{
  "encoder_arch": "quartznet",
  "model": "waveform VAE",
  "dataset": "telephone keypad tones over noise or synthetic speech",
  "train_examples": 39062,
  "input": "waveform_16khz",
  "bottleneck": "kl",
  "encoder_norm": "batchnorm",
  "encoder_activation": "relu",
  "encoder_depths": [3, 3, 3],
  "encoder_kernel_size": 17,
  "encoder_wave_channels": 96,
  "encoder_wave_strides": [10, 4, 4],
  "encoder_widths": [96, 96, 96],
  "loss": "mse",
  "latent_channels": 32,
  "decoder_norm": "batchnorm",
  "decoder_activation": "snake",
  "decoder_widths": [16, 32, 64, 128, 128, 128],
  "decoder_blocks_per_level": 3,
  "decoder_block": "plain",
  "decoder_attention": false,
  "decoder_upsampling": "nearest_conv",
  "kl_weight": 0.01,
  "init": "trunc_normal_002",
  "residual_init": "scaled_by_depth",
  "optimizer": "adamw",
  "learning_rate": 0.0016,
  "beta1": 0.8,
  "beta2": 0.95,
  "eps": 1e-06,
  "max_grad_norm": 3.0,
  "cautious_weight_decay": true,
  "ema_decay": 0.999,
  "max_steps": 5900,
  "batch_size": 64,
  "epochs": 9.7,
  "lr_schedule": "constant",
  "warmup_steps": 290,
  "weight_decay": 0.1
}
Rows from block 5 of the encoder, named by matrix and row number. Rows with one number belong to one channel. Each number is 50 + 10 x the weight over its row's rms, rounded and kept within 0 to 99. All counts start at 0. After the name is the row's rms in percent of the matrix's.
# convs1: first pointwise conv (encoder.blocks.5.convs.1.weight, 96x96x1), inputs 0-95
# convs3: second pointwise conv (encoder.blocks.5.convs.3.weight, 96x96x1, transposed), outputs 0-95
convs1.78 095:62 43 49 48 50 47 64 47 47 36 60 51 52 56 67 53 56 43 59 44 72 48 72 59 48 50 60 55 42 51 50 54 47 40 48 46 48 42 50 53 52 50 52 48 50 78 47 54 43 42 44 50 50 60 58 46 39 44 56 55 64 75 99 44 52 51 54 41 53 49 41 51 49 50 43 53 56 47 58 52 44 31 55 38 67 53 74 40 49 61 48 49 49 54 38 58
convs1.79 100:52 50 46 46 51 51 51 52 54 45 47 45 37 66 37 61 47 56 39 36 40 54 48 58 29 73 51 49 54 47 24 48 51 47 50 48 51 52 47 54 52 62 47 48 46 59 48 59 43 74 21 45 46 43 45 46 43 61 42 69 65 42 46 47 49 45 43 77 64 66 30 49 56 81 58 48 62 54 56 47 44 56 49 53 61 43 68 48 45 61 52 47 46 50 50 53
convs1.80 089:50 49 50 54 55 53 55 47 46 61 48 61 45 46 83 55 43 37 59 49 47 51 43 49 63 47 38 56 58 64 44 47 34 59 61 53 51 43 46 58 49 35 52 53 52 50 45 61 47 44 48 49 62 53 62 55 53 55 42 39 42 46 47 50 56 52 50 49 48 53 58 62 40 57 57 59 48 41 46 00 50 37 58 63 63 39 33 48 44 28 49 42 44 51 66 55
convs1.81 092:42 50 59 42 56 51 49 46 58 42 44 56 51 26 60 46 38 51 40 47 56 35 43 61 61 52 31 40 42 36 48 55 48 58 51 52 53 51 47 62 42 36 72 58 55 31 59 62 51 52 41 69 55 72 35 42 56 45 41 48 58 53 49 47 44 48 50 55 40 51 52 53 56 49 51 84 38 54 42 33 33 64 59 48 46 42 41 32 49 36 44 46 63 61 42 65
convs1.82 096:53 44 57 40 55 69 50 54 62 55 55 59 56 42 46 39 42 38 33 45 62 37 55 47 58 46 41 64 53 31 49 54 57 47 57 42 41 43 50 67 70 37 58 48 50 36 63 57 47 45 40 67 56 74 32 58 48 51 47 78 45 49 25 46 45 60 39 51 49 52 44 47 39 56 46 62 35 52 45 32 59 62 52 54 63 53 51 38 53 35 42 43 48 49 44 62
convs1.83 095:45 50 38 53 42 56 51 42 56 46 58 41 53 49 43 50 54 62 47 34 47 47 50 51 22 65 50 55 48 43 33 46 66 48 44 50 52 44 53 64 48 77 45 44 46 45 42 59 49 66 27 45 52 46 49 52 57 52 51 62 70 43 43 39 53 49 32 81 54 48 25 45 46 62 57 50 59 48 51 27 55 64 42 55 64 44 59 57 56 56 54 44 31 44 49 46
convs3.78 123:55 53 49 59 65 55 40 30 45 47 46 43 56 66 63 70 52 50 56 49 43 46 41 43 55 35 40 50 55 52 32 60 59 52 44 62 68 41 57 62 66 64 67 33 34 44 56 48 48 35 29 51 60 63 55 65 67 51 44 68 69 46 36 59 56 50 61 62 49 61 62 47 60 45 44 54 69 42 49 45 60 58 55 48 49 52 36 47 46 57 49 53 47 51 55 68
convs3.79 108:50 42 43 46 28 51 41 63 43 68 46 48 44 37 42 44 63 57 47 43 51 41 57 47 41 35 54 48 50 55 22 34 48 74 48 51 43 57 30 42 44 52 51 43 52 35 55 50 37 41 38 32 42 51 42 45 55 45 83 48 47 59 56 39 50 42 50 47 49 51 38 44 44 48 49 47 49 49 37 39 43 55 52 47 55 30 62 39 51 77 48 53 41 56 49 36
convs3.80 106:44 51 36 60 46 58 63 43 53 36 64 38 43 41 46 53 51 40 41 53 50 57 61 58 40 52 53 68 54 58 49 59 58 25 64 51 52 62 47 51 36 31 52 52 51 46 52 47 48 48 62 56 68 66 51 49 52 49 43 46 47 48 63 49 52 40 63 53 48 57 46 62 61 39 59 50 56 60 62 53 40 27 25 55 38 55 54 59 65 56 60 41 53 62 13 51
convs3.81 074:51 45 41 63 43 56 54 74 52 50 53 56 48 43 42 59 66 45 37 58 41 61 70 50 46 65 63 47 52 74 56 41 41 48 65 41 58 66 53 41 60 37 46 63 49 46 61 39 52 47 59 54 48 75 36 25 41 48 52 57 50 40 64 58 43 49 55 59 53 50 41 59 65 54 53 48 40 65 55 41 61 50 54 66 41 53 52 26 65 60 50 53 58 59 44 46
convs3.82 089:47 54 35 53 42 57 67 69 47 55 60 62 47 33 47 49 48 42 35 60 35 55 72 65 38 38 58 54 57 68 52 43 45 48 62 47 49 59 42 37 53 29 51 63 46 43 54 43 49 52 64 56 41 61 29 37 43 50 54 34 55 41 64 45 45 44 56 58 45 47 44 65 61 36 61 47 52 62 57 50 27 40 51 73 46 48 55 55 60 56 49 57 68 56 42 51
convs3.83 111:40 45 27 39 34 56 61 66 50 54 54 42 43 38 35 51 55 45 66 47 49 32 50 45 30 29 38 57 57 27 36 45 64 49 51 52 60 60 28 45 46 34 45 54 56 43 51 35 47 47 52 40 59 48 61 33 47 55 52 50 48 40 61 35 50 42 45 45 49 48 26 40 45 53 46 46 50 43 49 36 43 51 36 38 53 40 35 59 53 54 66 58 46 58 37 40